From a checkpoint of a small model that predicts nearness at each pixel: encoder layers 12, encoder width 192.
Rows from block 11 of the encoder of a small model that predicts nearness at each pixel, named by matrix and row number. Rows with one number within an expert belong to one neuron, the router's apart. Each number is 50 + 15 x the weight over its row's rms, rounded and kept within 0 to 99. All counts start at 0.
Before each expert's rows are labels from the 100 images, of 14976, where the router gives the expert most weight on average: "responds to" is what is common among them; "place" is the part of the image that holds the peak. Only what is clearly more common there than usual is listed. The data: rendered scenes of coloured solids on a plain floor. In brackets: how many of the 100.
# router: router (encoder.blocks.11.mlp.router.weight, 16x192), inputs 0-191
# up: expert up (encoder.blocks.11.mlp.up, 16x48x192), inputs 0-191
# down: expert down (encoder.blocks.11.mlp.down, 16x192x48, transposed), outputs 0-191

# expert 5
responds to: chain link (53)
place: middle left (33)
router.5:43 26 37 56 54 46 35 48 60 57 42 47 69 29 52 26 48 56 45 16 24 53 54 60 55 28 37 56 24 43 52 72 33 29 52 66 19 45 41 70 40 80 55 36 15 41 42 78 57 66 50 72 51 34 43 52 46 59 53 63 52 45 24 57 63 47 35 45 52 34 44 23 38 47 67 44 29 33 46 68 44 38 47 33 42 58 30 70 31 60 54 61 57 81 64 24 71 52 62 52 60 43 21 45 46 33 42 37 50 46 40 28 45 39 40 22 49 50 48 73 41 28 57 74 27 68 31 72 35 51 51 48 68 49 58 38 55 48 65 80 63 53 63 39 67 38 67 49 54 69 51 44 58 60 54 56 36 55 60 50 35 45 33 47 71 97 42 68 38 28 65 66 41 38 25 61 15 65 67 70 75 46 28 41 58 66 32 41 33 73 57 50
up.0:41 61 45 39 62 77 47 44 49 51 50 32 33 55 50 44 40 33 79 26 68 41 58 45 61 23 33 55 56 54 61 74 46 72 48 42 59 45 56 43 20 75 41 87 69 38 75 48 53 60 32 31 62 16 67 66 51 60 66 35 57 58 64 76 60 93 49 56 46 61 46 73 32 74 34 53 38 41 28 29 44 62 50 64 63 46 60 58 66 64 49 50 47 67 49 56 41 53 19 64 81 79 70 17 64 81 61 34 54 51 41 44 95 42 29 43 72 77 55 36 54 32 44 62 45 35 42 45 46 40 46 54 44 47 28 29 59 55 60 59 46 58 49 64 51 37 47 53 28 39 47 43 65 38 66 49 59 50 31 83 64 26 39 38 62 34 83 56 61 50 40 61 32 47 47 43 49 28 62 48 38 57 44 73 47 42 49 37 56 58 47 74
down.0:61 41 53 58 25 43 55 63 54 41 50 49 44 71 40 57 31 62 36 21 57 39 47 52 53 66 74 33 38 42 25 64 41 48 55 86 56 51 27 83 34 53 64 64 44 49 43 71 58 82 48 50 86 48 87 31 38 67 35 38 52 38 50 68 32 58 64 74 31 64 23 57 46 62 40 43 65 42 55 48 67 61 42 46 39 59 77 48 23 55 25 60 65 56 63 48 58 66 48 20 77 48 27 42 52 63 52 60 54 49 62 38 34 92 57 46 50 26 58 53 43 38 44 54 30 58 39 22 40 70 68 44 49 48 57 55 58 06 72 35 41 35 86 56 39 57 44 25 57 48 65 51 62 45 54 76 60 52 73 32 32 40 59 56 52 82 47 49 56 64 39 52 31 33 33 56 48 61 65 47 52 31 40 71 66 46 35 33 39 62 68 63
up.1:33 42 53 69 75 50 78 66 58 40 40 23 33 57 27 66 58 66 30 51 38 67 29 61 59 39 57 26 41 56 70 51 44 20 70 39 56 71 59 41 37 58 47 67 62 37 71 52 22 33 41 27 56 48 65 60 39 42 44 13 64 31 27 81 12 28 30 74 50 54 25 65 66 60 43 51 45 60 72 59 60 69 63 38 45 60 59 40 42 39 36 65 36 37 38 63 50 59 41 34 78 43 65 62 77 74 43 50 35 54 73 37 62 59 46 80 55 60 76 46 59 35 51 43 51 43 28 20 70 52 57 52 48 34 64 63 71 53 72 75 24 41 33 29 68 46 47 50 63 53 46 37 82 33 63 50 57 35 33 45 39 67 52 56 57 43 34 61 36 44 31 54 62 48 61 72 73 69 50 51 33 40 64 44 60 40 39 72 56 48 52 45
down.1:63 76 64 75 62 74 47 65 62 59 45 49 53 50 48 46 46 27 60 49 70 17 52 47 39 53 66 52 47 39 39 74 51 65 25 58 85 58 39 70 45 58 45 58 42 54 44 57 38 41 63 33 63 42 76 61 65 70 23 41 48 51 44 78 37 49 68 72 22 50 59 66 67 68 38 55 94 62 60 44 66 58 44 86 39 72 74 36 61 55 35 44 36 83 57 70 54 41 48 54 59 56 57 41 54 59 50 55 44 69 53 63 58 65 74 58 70 45 62 46 37 28 54 29 45 46 52 09 61 57 66 15 29 21 52 46 25 49 77 36 32 42 36 63 55 36 43 43 44 61 56 54 61 41 62 79 61 42 64 45 56 54 32 65 60 48 49 31 56 55 57 52 35 36 61 67 63 73 36 41 50 38 65 72 42 12 44 64 59 65 84 47
up.2:63 51 46 49 18 32 58 52 31 42 36 47 55 21 53 49 41 63 27 29 38 44 55 40 39 35 51 35 31 43 57 44 47 52 50 63 48 79 32 77 26 31 58 44 54 60 28 56 57 69 57 88 77 54 48 71 48 50 59 50 63 54 37 81 57 42 63 42 33 32 53 32 61 58 71 34 38 37 46 67 23 33 36 43 29 70 64 50 45 35 50 41 59 44 43 59 74 49 25 34 54 22 16 54 15 66 52 44 31 78 67 32 34 45 31 42 52 38 74 31 46 32 71 55 37 45 44 39 45 60 64 12 50 55 63 45 41 65 79 48 31 47 60 64 65 80 77 48 73 50 65 25 68 75 52 40 50 44 60 30 36 74 49 58 46 57 38 16 28 41 57 52 49 35 39 49 40 30 35 55 48 43 38 30 66 64 54 68 55 53 37 47
down.2:48 86 72 51 64 42 56 42 69 78 54 58 39 35 40 51 50 63 79 73 54 59 54 42 26 69 33 49 47 64 48 63 44 71 15 36 52 65 82 49 40 37 58 79 40 44 38 57 36 26 61 46 51 66 70 66 26 37 56 44 67 74 42 61 12 62 58 52 59 27 53 40 50 32 39 69 54 58 51 36 56 60 67 65 34 41 45 28 36 50 76 50 49 49 53 84 39 55 66 67 55 38 55 38 56 59 40 21 43 29 45 25 62 77 47 33 34 66 50 12 56 32 73 38 34 39 55 62 81 42 75 50 39 51 71 52 70 42 34 44 78 53 52 38 57 45 45 63 54 65 68 40 57 53 70 43 34 60 27 45 42 56 52 42 46 26 62 40 35 42 35 41 68 57 70 59 84 64 52 17 48 69 66 32 59 52 61 30 50 41 51 39
up.3:86 62 71 79 49 30 63 30 42 36 31 46 41 63 40 66 49 55 55 60 37 55 45 48 39 44 57 39 23 28 36 67 35 24 41 50 44 49 58 75 48 47 52 40 23 72 10 48 37 49 62 53 63 70 59 33 44 46 29 65 50 50 52 34 52 34 55 59 42 22 44 23 76 35 66 57 49 42 46 63 42 39 30 50 18 67 62 20 29 58 37 78 59 73 67 45 74 62 72 37 61 46 17 43 54 49 44 61 46 62 42 42 17 54 47 31 63 47 40 57 48 59 54 69 43 62 15 27 72 63 66 30 45 42 35 43 37 48 73 28 50 39 70 36 42 33 69 59 77 60 55 33 45 46 42 53 40 41 33 22 33 58 35 59 41 68 26 49 31 71 48 63 38 22 60 70 23 61 46 42 57 48 35 46 53 48 55 71 56 50 53 64
down.3:35 59 39 29 30 37 55 37 55 75 77 61 44 32 38 68 63 51 61 67 74 36 51 38 43 65 49 57 43 58 56 52 36 60 30 50 70 76 60 47 53 27 54 52 42 57 54 62 46 33 51 59 22 37 50 59 42 53 47 31 54 36 48 48 36 42 25 56 44 52 42 31 15 72 39 50 53 65 55 18 52 46 37 52 45 46 51 32 46 32 47 30 57 42 47 65 24 62 40 74 48 51 53 38 47 41 33 18 33 28 50 52 47 58 66 48 61 63 52 45 65 44 32 35 47 32 77 47 71 54 40 38 37 66 59 48 25 59 43 32 60 73 51 45 60 36 41 84 23 56 46 63 38 68 47 99 45 39 60 69 65 42 69 53 38 22 48 36 52 67 38 24 62 59 67 34 39 65 34 35 63 50 70 66 62 51 68 27 53 49 99 49

# expert 0
responds to: light from the left (54)
place: bottom left (44); bottom right (31)
router.0:50 61 80 76 58 40 41 50 54 30 50 29 46 69 52 55 63 42 41 55 59 48 39 78 29 61 56 52 40 62 52 32 69 25 50 40 74 47 73 44 93 40 50 30 68 50 29 38 32 19 73 40 41 45 75 31 44 70 19 29 32 53 51 60 57 33 29 63 34 60 33 69 48 34 51 52 31 39 94 38 54 32 32 55 38 61 42 36 39 27 43 54 31 33 18 35 72 73 74 60 46 52 37 67 31 60 05 54 44 57 74 58 56 36 66 64 67 38 69 47 51 51 24 43 42 23 56 44 43 57 55 59 47 66 71 76 38 48 45 51 38 56 56 65 38 51 61 68 66 57 49 51 34 35 61 46 52 58 77 42 39 52 55 63 48 53 43 29 65 57 41 29 42 48 77 48 59 72 36 51 49 34 58 66 61 30 39 57 57 72 54 51
up.0:52 84 54 68 74 65 62 60 36 35 69 64 17 77 25 70 63 56 51 51 49 52 54 75 57 62 22 37 43 59 54 58 80 60 64 34 66 37 69 66 59 47 23 59 63 39 53 50 29 34 42 46 64 55 74 34 65 65 45 25 35 62 38 60 34 49 55 62 57 33 59 70 36 28 59 50 47 62 58 34 82 37 39 62 65 26 69 38 54 59 91 74 43 53 35 48 67 63 44 39 48 41 47 41 67 50 39 46 55 55 46 76 50 59 51 52 47 42 60 40 70 36 20 69 52 45 56 38 41 41 55 49 43 71 41 39 48 31 51 41 16 45 49 57 48 67 69 85 50 48 69 63 42 52 63 47 60 62 44 81 47 51 26 22 69 07 38 39 87 30 22 42 54 44 70 52 84 47 53 44 36 55 54 43 47 41 52 45 55 60 48 54
down.0:51 49 59 34 44 16 59 37 54 50 70 28 66 38 62 29 45 36 50 33 24 54 42 52 43 43 59 69 40 38 55 52 37 50 53 42 44 57 42 47 29 49 51 31 46 38 58 51 54 44 31 68 46 40 37 70 69 42 48 74 49 40 60 59 88 62 47 32 58 44 52 42 52 60 32 39 57 33 55 58 07 41 50 28 40 50 48 54 54 38 43 52 72 34 46 41 49 52 67 44 46 47 35 60 44 45 49 43 49 49 57 33 56 39 34 41 45 47 42 35 36 52 78 43 33 46 44 65 64 54 52 32 45 50 71 40 52 65 44 71 74 68 55 52 36 44 44 17 68 37 16 31 47 70 38 99 24 26 57 26 50 47 62 67 36 79 50 45 17 66 76 61 52 57 45 69 47 44 41 81 82 62 43 53 61 77 47 65 33 47 99 59
up.1:78 99 67 69 71 54 53 59 35 23 72 48 27 55 31 58 66 50 31 31 35 51 46 68 46 65 18 24 43 61 64 47 69 39 68 43 57 36 57 45 51 46 41 56 59 44 59 43 23 50 43 60 77 62 78 43 52 74 44 25 36 63 44 65 34 41 51 66 51 49 67 60 34 27 52 43 31 42 54 39 73 34 49 59 68 39 61 31 33 50 76 51 32 42 39 28 74 57 40 57 63 33 44 42 59 44 45 35 53 67 52 58 58 56 47 51 45 44 64 42 63 38 31 58 37 47 64 59 38 35 59 52 40 75 55 41 52 37 56 38 08 31 40 49 45 66 79 78 64 55 75 58 47 43 75 48 55 77 51 64 41 43 27 21 63 17 37 30 77 16 32 30 33 50 58 46 69 47 37 38 31 46 49 32 43 37 47 46 43 73 49 53
down.1:52 45 63 39 45 27 68 38 36 65 71 37 65 41 54 54 53 55 39 40 37 47 42 41 49 42 60 49 35 27 58 38 56 52 67 44 53 46 44 50 41 27 54 32 41 46 59 58 46 36 30 61 38 49 21 71 73 44 48 66 57 37 73 39 81 59 34 23 65 48 59 29 49 63 46 43 62 51 47 71 09 50 55 23 60 42 57 49 48 44 46 66 61 33 50 53 48 56 54 29 21 53 40 60 45 35 52 46 39 44 49 45 40 49 42 48 39 53 39 46 35 55 72 56 46 41 49 49 70 47 43 38 61 56 55 53 41 73 39 49 54 60 51 63 40 47 36 31 73 30 37 33 37 82 50 99 41 43 48 33 53 60 67 57 47 68 53 47 18 80 55 58 76 65 55 42 44 35 45 74 80 77 47 54 71 78 66 69 34 37 99 63
up.2:53 79 67 64 77 44 74 60 47 25 66 33 30 75 39 66 67 42 45 47 45 45 37 70 36 51 24 30 42 62 59 43 79 35 47 41 67 42 75 42 76 40 39 47 61 41 46 46 27 28 58 44 44 44 79 46 57 70 13 23 39 55 55 66 51 45 54 77 54 48 43 71 33 37 48 42 31 48 86 30 60 29 42 65 60 29 55 26 51 45 57 50 46 36 28 30 74 55 53 38 60 51 31 49 60 47 24 46 46 57 58 59 61 49 57 59 59 49 68 29 59 39 36 59 43 28 54 42 52 50 68 64 39 79 51 47 42 33 49 29 29 40 47 51 48 68 70 82 67 53 61 53 44 52 53 59 53 66 70 64 42 40 39 31 52 16 40 30 74 35 22 27 53 54 81 62 74 68 31 34 48 40 70 67 50 31 52 44 50 79 61 57
down.2:46 50 56 58 46 33 38 31 62 40 67 41 45 50 67 42 41 52 33 35 39 72 52 44 40 57 61 55 39 40 53 46 64 53 67 39 58 53 63 55 33 32 46 48 62 43 58 47 42 34 23 50 53 48 38 48 61 34 66 63 47 44 66 54 63 59 48 19 63 64 50 58 63 40 43 44 61 46 34 71 37 25 43 20 52 49 59 49 56 43 60 73 49 18 55 48 61 66 56 37 36 44 56 73 38 41 68 63 50 57 61 46 56 51 27 46 44 47 55 37 47 74 53 38 42 39 47 54 58 39 49 43 43 53 77 60 46 63 38 64 49 67 57 59 57 58 48 32 57 38 36 41 44 62 57 99 45 53 48 32 46 73 52 57 52 69 52 46 34 76 54 54 52 61 58 55 48 33 42 72 58 68 44 45 53 74 71 71 59 41 99 59
up.3:60 31 37 50 16 48 19 35 45 51 41 57 49 33 55 51 42 59 50 55 55 54 74 50 64 33 84 59 48 40 41 52 22 58 71 52 46 58 48 62 46 68 67 60 47 59 56 43 64 59 48 77 72 64 49 43 41 53 75 51 68 46 31 52 36 44 29 31 42 40 38 35 62 66 42 45 38 47 38 41 58 89 54 32 12 60 26 72 54 53 34 56 48 72 43 72 28 62 44 51 59 45 64 65 45 57 42 49 42 45 54 53 46 52 56 55 57 36 46 83 61 60 58 32 63 59 60 23 48 43 29 46 65 27 61 53 32 59 57 82 43 55 43 19 70 45 19 30 27 42 10 50 49 28 60 48 34 20 49 63 56 36 84 80 60 60 69 67 41 76 68 68 51 24 46 42 43 45 57 76 44 38 48 35 39 53 32 67 66 24 48 26
down.3:64 69 43 48 65 68 48 56 58 38 43 44 49 39 35 53 36 61 55 55 63 31 33 46 61 38 49 56 79 66 55 71 44 46 23 62 43 52 57 39 56 77 50 72 48 58 33 39 53 56 79 46 48 41 69 48 23 76 25 40 62 49 46 70 38 43 78 75 35 42 46 33 54 72 43 58 46 53 77 37 54 52 56 82 25 63 36 62 28 61 25 27 59 77 43 57 31 19 34 64 63 78 43 27 54 53 30 39 44 46 44 36 54 56 75 46 61 57 59 57 56 31 59 84 52 52 43 55 57 49 44 49 43 57 30 32 49 25 54 46 63 38 51 36 49 40 44 69 62 57 57 74 70 38 42 00 51 45 55 65 56 31 42 57 64 35 36 62 53 36 50 67 43 43 48 45 45 79 46 37 38 32 54 62 35 39 24 46 54 64 07 56

# expert 6
responds to: light from the left (66); count: one (60)
place: bottom right (42)
router.6:24 23 47 37 53 50 55 47 43 68 51 59 81 47 58 56 53 32 38 68 38 31 29 40 53 48 54 61 46 51 58 14 69 44 50 33 52 38 32 76 77 49 73 25 43 67 26 53 58 33 52 36 16 40 41 66 29 51 42 44 58 39 48 44 75 31 52 70 56 49 51 38 43 59 74 43 28 50 87 44 44 61 43 43 57 63 54 83 69 49 48 26 42 32 23 46 29 34 58 53 39 60 51 76 21 49 19 59 44 53 60 36 49 41 64 69 46 33 67 43 35 38 55 51 69 26 50 69 55 81 37 28 86 60 52 59 49 76 36 54 63 52 65 59 22 26 21 37 67 40 41 30 53 58 35 44 64 32 77 47 56 63 81 68 39 70 46 41 44 53 55 26 62 52 59 44 47 65 45 49 56 53 59 67 51 39 41 53 54 53 45 20
up.0:24 31 43 39 64 41 71 59 56 71 53 62 84 42 63 58 53 42 45 55 29 50 44 26 51 54 23 47 65 57 69 10 62 55 62 32 32 32 33 75 51 50 65 29 50 50 31 66 42 39 43 37 23 49 35 87 48 25 54 70 52 44 44 48 72 42 49 66 90 53 45 43 46 50 88 22 29 54 55 55 36 59 60 31 69 54 43 75 82 71 56 36 58 39 39 40 41 21 53 39 48 56 41 72 43 44 66 52 52 43 49 34 52 37 43 70 33 46 62 17 28 41 68 57 70 48 44 58 56 78 40 36 82 49 35 53 54 79 45 54 75 58 62 39 40 41 32 31 56 32 39 18 67 70 15 55 56 47 54 34 42 46 69 51 36 52 43 51 45 44 43 33 74 66 45 51 61 44 43 42 60 62 70 44 52 56 55 41 63 31 56 34
down.0:54 64 92 62 83 43 67 37 69 70 53 43 69 34 46 22 40 50 56 36 28 44 45 44 39 51 38 58 38 55 89 41 35 39 46 46 27 37 42 21 54 66 64 31 27 38 51 59 43 35 55 46 56 61 22 69 59 48 25 60 62 54 64 62 50 29 45 71 49 48 62 34 56 49 47 32 33 53 61 50 30 81 74 46 81 69 33 58 61 47 47 35 47 63 39 43 55 34 79 62 55 40 35 54 33 54 35 42 49 35 33 26 47 22 56 62 58 50 48 41 39 51 68 67 44 66 42 72 65 81 47 43 53 35 48 59 86 75 49 59 67 62 35 49 39 42 71 55 73 76 54 38 47 63 45 39 20 59 48 36 46 56 50 56 29 67 56 80 34 47 97 37 70 43 39 55 65 64 48 30 70 66 66 55 51 43 43 45 50 43 58 32
up.1:63 61 52 46 41 60 54 42 38 55 68 49 31 42 37 41 45 45 71 40 43 57 65 44 57 55 46 45 72 34 54 41 41 40 60 41 20 43 51 21 41 59 26 40 44 45 50 49 35 62 43 47 52 57 31 51 99 49 37 59 43 55 24 69 52 50 48 62 63 34 53 42 43 49 13 51 93 67 51 72 37 56 49 10 65 42 50 43 55 65 59 62 75 39 81 54 39 50 49 20 20 77 51 55 78 35 55 62 37 44 45 40 31 45 57 72 58 45 42 48 44 46 59 69 63 81 53 55 47 53 55 57 53 40 48 48 60 51 41 51 59 77 25 66 34 65 54 61 36 56 43 42 20 58 14 47 38 48 58 31 55 45 41 59 34 43 63 52 38 64 67 39 69 55 21 52 76 28 36 69 80 56 60 50 64 93 64 28 27 51 43 80
down.1:32 55 54 51 72 60 48 43 44 45 60 32 39 48 39 75 56 25 72 65 46 33 44 63 49 41 53 63 34 27 28 63 52 66 63 31 50 44 72 67 19 71 15 24 33 42 45 76 19 37 30 38 35 43 53 56 72 46 48 28 18 50 25 59 75 58 43 48 38 14 55 35 48 44 49 50 53 35 37 48 52 65 35 48 08 08 63 39 64 52 62 74 62 66 36 57 68 48 52 48 43 41 50 39 77 51 63 25 53 27 41 46 35 18 30 34 62 44 49 66 38 49 47 39 30 36 47 38 54 52 30 50 53 64 40 24 47 45 63 62 45 59 53 56 47 35 68 43 56 56 08 47 56 72 46 60 30 39 29 73 27 46 52 30 67 45 37 36 33 16 51 49 36 40 57 49 67 44 55 67 57 57 45 23 57 37 51 67 53 45 51 45
up.2:19 22 41 42 68 39 71 70 66 71 48 62 82 45 64 62 43 55 38 55 37 51 42 26 52 58 27 40 65 59 67 13 67 58 65 44 34 31 33 73 49 48 78 40 43 56 29 75 50 38 48 36 23 46 40 81 32 31 56 60 53 46 54 50 67 43 61 75 87 52 40 43 52 48 82 14 15 49 60 44 42 62 65 39 70 50 35 72 81 70 51 29 53 41 31 37 39 24 55 44 61 48 46 74 32 50 70 48 60 39 45 39 61 41 48 66 33 52 62 24 33 43 69 53 71 38 42 53 53 78 39 37 79 50 35 51 59 77 53 49 70 52 64 31 53 48 32 26 56 31 40 26 75 64 33 56 57 48 53 47 44 43 67 39 40 51 46 55 52 37 37 40 65 59 55 48 61 55 44 35 50 59 69 44 39 46 60 39 65 33 60 24
down.2:64 68 89 66 76 41 63 42 71 67 51 44 70 39 45 19 40 49 49 31 37 46 46 38 39 54 36 48 45 56 91 35 37 32 34 50 28 35 38 25 64 65 71 30 42 36 54 48 48 39 63 46 50 58 26 66 51 50 24 67 66 55 78 64 46 26 50 73 53 63 49 38 44 48 44 42 32 56 67 50 31 73 70 42 86 78 27 56 64 40 43 27 39 55 45 39 53 35 70 68 47 47 37 57 28 56 28 44 49 35 37 28 53 25 63 60 58 55 51 44 39 49 66 70 53 67 50 77 65 82 44 44 55 38 45 62 78 70 48 54 64 62 30 56 48 38 65 57 71 79 65 44 48 65 47 44 27 58 53 26 46 59 50 59 33 69 71 79 41 51 87 39 69 54 35 48 51 69 49 30 68 61 65 64 52 43 41 42 52 48 66 31
up.3:32 34 41 46 57 53 66 64 48 71 64 54 58 37 54 48 58 28 58 58 30 55 55 41 51 43 30 39 68 32 53 15 39 40 69 27 26 44 40 60 60 42 41 26 44 55 32 67 31 45 45 33 28 46 29 69 84 32 46 61 43 53 17 54 69 43 38 70 82 38 44 50 45 48 54 43 66 59 56 67 42 57 48 09 63 38 37 66 76 73 70 48 68 37 67 45 52 47 70 33 28 64 60 70 75 36 51 55 36 46 44 35 42 36 56 86 44 31 53 33 32 46 62 56 69 77 58 53 52 61 51 56 70 35 47 47 37 69 57 66 69 68 40 58 21 45 38 45 47 51 30 27 33 67 00 47 48 44 51 28 56 43 59 62 29 51 60 43 38 50 53 38 75 59 37 63 64 29 40 58 75 59 73 40 63 79 65 38 52 38 47 52
down.3:51 65 77 58 97 53 61 45 61 60 62 38 61 43 50 53 48 36 66 59 30 33 47 63 46 50 36 62 31 39 68 62 38 61 45 29 30 29 60 39 28 82 34 18 24 34 59 85 21 23 41 33 43 56 33 69 82 45 27 54 36 48 55 63 66 41 46 62 38 32 60 32 56 36 42 45 46 43 41 56 39 77 68 49 42 31 45 42 70 54 51 56 48 67 34 53 61 41 75 54 47 35 49 45 65 51 50 38 54 31 23 39 41 17 44 50 61 52 41 56 21 46 63 58 30 62 44 54 62 71 29 49 44 43 42 37 74 68 58 64 67 56 34 53 37 28 75 43 70 76 20 39 54 65 34 56 19 55 35 47 31 51 46 36 47 57 51 73 28 27 81 39 49 34 48 61 71 57 54 39 68 73 60 35 56 29 55 60 52 37 54 39

# expert 3
responds to: light from behind the camera (55); count: one (45)
place: middle right (28)
router.3:49 44 54 47 57 63 54 55 40 58 69 41 56 58 44 60 46 40 73 58 64 34 41 57 47 45 63 70 50 54 60 19 59 43 86 53 40 24 54 56 54 60 42 16 62 59 34 42 34 50 41 56 29 35 35 49 57 42 51 28 26 30 39 32 83 37 26 58 52 51 70 42 37 69 74 34 63 65 78 49 31 70 45 19 65 29 47 46 69 61 50 50 50 42 53 51 33 59 52 63 30 69 44 81 30 39 46 40 56 30 30 48 38 33 58 58 47 43 29 75 53 78 16 57 59 32 56 33 41 70 20 58 75 60 35 42 26 65 63 46 31 79 36 73 26 41 25 35 38 45 12 64 29 70 47 45 62 56 71 58 45 63 67 50 44 49 47 42 28 74 65 32 67 52 49 21 53 53 59 74 72 37 43 58 48 61 52 43 32 52 49 50
up.0:69 58 57 66 80 54 64 59 38 54 57 47 59 65 42 69 42 46 67 30 52 51 21 62 43 53 62 40 38 58 49 33 33 36 69 62 30 24 55 64 37 71 41 26 41 52 51 49 17 56 46 38 34 26 42 62 59 42 54 41 28 28 53 39 75 38 48 83 36 58 75 36 49 79 56 53 48 65 58 52 38 57 70 35 60 47 25 44 72 73 32 55 64 64 59 29 41 50 56 58 43 71 51 64 48 62 68 18 55 32 19 42 57 30 62 81 39 60 41 82 48 58 50 59 42 51 58 37 43 76 37 66 62 46 16 35 23 43 78 20 32 45 21 64 23 31 43 26 48 65 48 56 47 61 45 51 37 49 67 52 19 51 68 43 49 61 49 43 51 45 67 39 67 49 15 37 66 48 42 65 70 52 56 64 45 54 49 58 12 58 53 58
down.0:36 57 36 46 71 75 20 48 51 42 76 60 45 26 35 47 40 21 74 76 74 39 59 47 53 42 41 52 54 55 32 47 43 47 36 16 61 51 58 64 66 61 24 41 24 56 56 57 29 27 34 29 22 32 44 57 60 53 31 25 55 50 25 65 48 47 44 49 49 23 47 31 54 42 35 63 56 43 43 34 64 48 42 63 19 22 12 47 47 32 57 35 53 64 41 56 53 52 42 70 23 31 62 27 72 37 43 29 48 29 48 41 75 30 63 58 64 15 53 60 35 57 44 43 66 39 68 68 67 31 28 47 51 23 25 25 37 62 48 68 51 49 56 55 55 38 49 68 39 71 48 51 49 55 45 71 32 43 26 59 52 50 36 39 64 36 58 28 51 26 46 60 35 39 65 39 39 70 40 42 42 75 50 33 52 17 47 43 52 47 71 38
up.1:52 39 55 44 36 31 43 57 43 76 51 61 74 21 52 36 67 55 47 44 41 65 48 19 27 51 47 20 28 67 41 28 28 29 48 56 43 64 33 44 56 30 84 39 28 84 51 50 81 58 57 87 49 44 46 75 48 67 36 55 73 57 43 53 31 34 25 54 51 43 72 38 36 52 61 33 30 57 59 36 40 43 65 41 58 89 47 64 55 40 48 35 60 48 61 51 43 41 53 48 59 33 56 55 35 30 27 35 32 47 72 35 67 60 50 53 61 41 62 51 61 29 73 44 55 53 56 76 59 60 72 15 66 34 70 55 43 98 46 52 58 40 36 44 47 47 46 52 53 49 66 24 51 54 46 61 30 47 67 26 62 40 57 79 48 79 57 13 55 48 62 60 67 55 42 53 47 59 16 49 56 73 58 54 49 47 41 46 40 65 60 41
down.1:48 58 68 69 76 47 56 39 47 60 45 31 71 40 58 21 42 45 40 34 30 83 49 61 41 51 26 38 62 34 74 35 64 53 45 25 48 66 69 49 42 64 47 64 73 19 74 56 34 33 51 31 56 52 37 60 62 22 72 61 48 61 71 58 77 47 66 40 47 60 44 75 57 38 44 69 25 41 50 64 43 48 58 43 58 42 28 73 50 47 69 63 48 28 23 41 56 16 66 49 52 37 72 52 58 75 51 59 43 58 62 37 71 14 37 55 43 74 64 25 43 49 58 48 40 43 36 68 66 70 31 54 44 40 53 53 89 63 36 78 73 34 47 55 37 40 53 41 78 42 36 32 68 57 32 63 23 39 30 26 36 73 59 46 39 58 57 52 43 24 53 52 50 66 53 51 69 45 51 44 34 80 63 36 60 50 65 60 70 37 50 58
up.2:35 40 48 44 61 68 50 56 44 80 64 72 72 39 40 35 45 18 78 34 60 64 57 27 34 63 42 18 46 50 44 22 37 39 64 37 22 33 55 58 50 46 75 28 31 59 35 35 33 32 60 34 27 33 24 52 48 35 63 38 40 78 39 48 58 49 36 57 70 34 70 43 48 42 70 31 43 57 47 64 31 52 63 26 62 40 50 58 71 51 66 46 46 53 68 36 53 44 47 57 47 44 70 73 44 48 37 45 33 35 43 20 63 16 63 58 40 28 52 42 43 42 64 50 63 55 49 81 63 65 62 43 77 39 52 45 51 81 49 64 58 50 32 55 17 62 57 34 53 56 60 20 33 46 55 52 28 70 35 20 45 61 55 55 38 58 75 18 42 36 76 52 68 68 40 48 64 45 34 58 65 88 58 47 48 60 52 28 34 57 50 58
down.2:62 81 72 74 77 64 47 54 51 38 40 15 50 54 50 26 46 24 62 55 33 60 35 62 57 35 28 47 64 26 58 58 61 50 42 31 44 44 68 37 41 68 25 54 47 48 78 63 25 34 65 24 41 45 37 54 69 48 45 49 46 55 70 66 74 49 58 43 57 43 49 59 65 41 39 79 25 52 62 51 45 41 66 68 34 25 27 62 53 50 54 46 58 61 38 44 67 24 58 46 46 41 57 29 71 47 38 69 35 47 35 35 70 37 56 72 64 49 76 52 24 59 52 71 45 41 36 41 73 69 38 70 63 06 23 24 72 57 48 58 70 37 52 68 56 36 39 57 75 64 40 25 62 56 22 66 29 40 40 46 27 55 30 40 32 63 52 61 32 17 47 52 50 50 58 57 52 68 45 42 39 74 53 47 40 35 54 47 48 66 76 65
up.3:42 31 55 50 60 33 41 67 47 50 49 42 36 54 49 50 58 44 56 57 64 89 46 37 39 37 55 41 52 43 34 41 38 36 50 52 61 75 83 33 71 29 34 69 58 79 58 35 44 23 67 39 35 49 51 31 53 69 50 56 59 74 64 52 29 62 64 24 65 35 40 61 75 35 60 80 56 52 61 62 39 32 48 56 20 62 65 44 31 27 45 57 38 58 59 51 48 43 47 19 50 40 63 50 78 55 17 82 17 63 75 55 56 69 70 46 83 47 58 30 34 56 62 66 58 63 32 26 65 24 59 65 53 29 34 59 40 49 57 54 56 46 65 46 58 64 36 49 53 51 59 32 43 34 54 44 54 46 20 31 69 48 53 80 48 39 40 58 28 60 24 81 48 39 90 65 45 60 35 41 21 78 54 49 49 56 54 50 60 41 45 50
down.3:71 45 66 65 24 33 73 50 65 52 24 30 55 51 67 50 63 71 37 37 14 65 48 68 45 72 49 42 54 59 50 56 48 47 45 75 49 64 50 52 30 40 74 72 60 56 58 67 65 73 56 59 82 66 73 52 59 54 54 61 33 34 49 54 45 40 40 69 31 92 40 70 49 52 25 51 42 46 61 41 67 52 81 43 61 60 61 62 39 48 47 69 37 38 55 57 45 51 72 42 76 39 62 53 58 47 64 61 52 67 64 58 55 73 39 74 46 72 59 73 63 24 45 36 14 59 56 39 51 60 65 46 34 57 99 54 53 29 62 29 38 30 50 44 41 44 45 30 66 39 44 41 51 34 45 47 44 36 74 30 26 44 52 53 25 81 53 37 55 63 44 28 54 48 18 69 56 39 29 60 48 29 33 55 65 50 58 55 21 72 47 68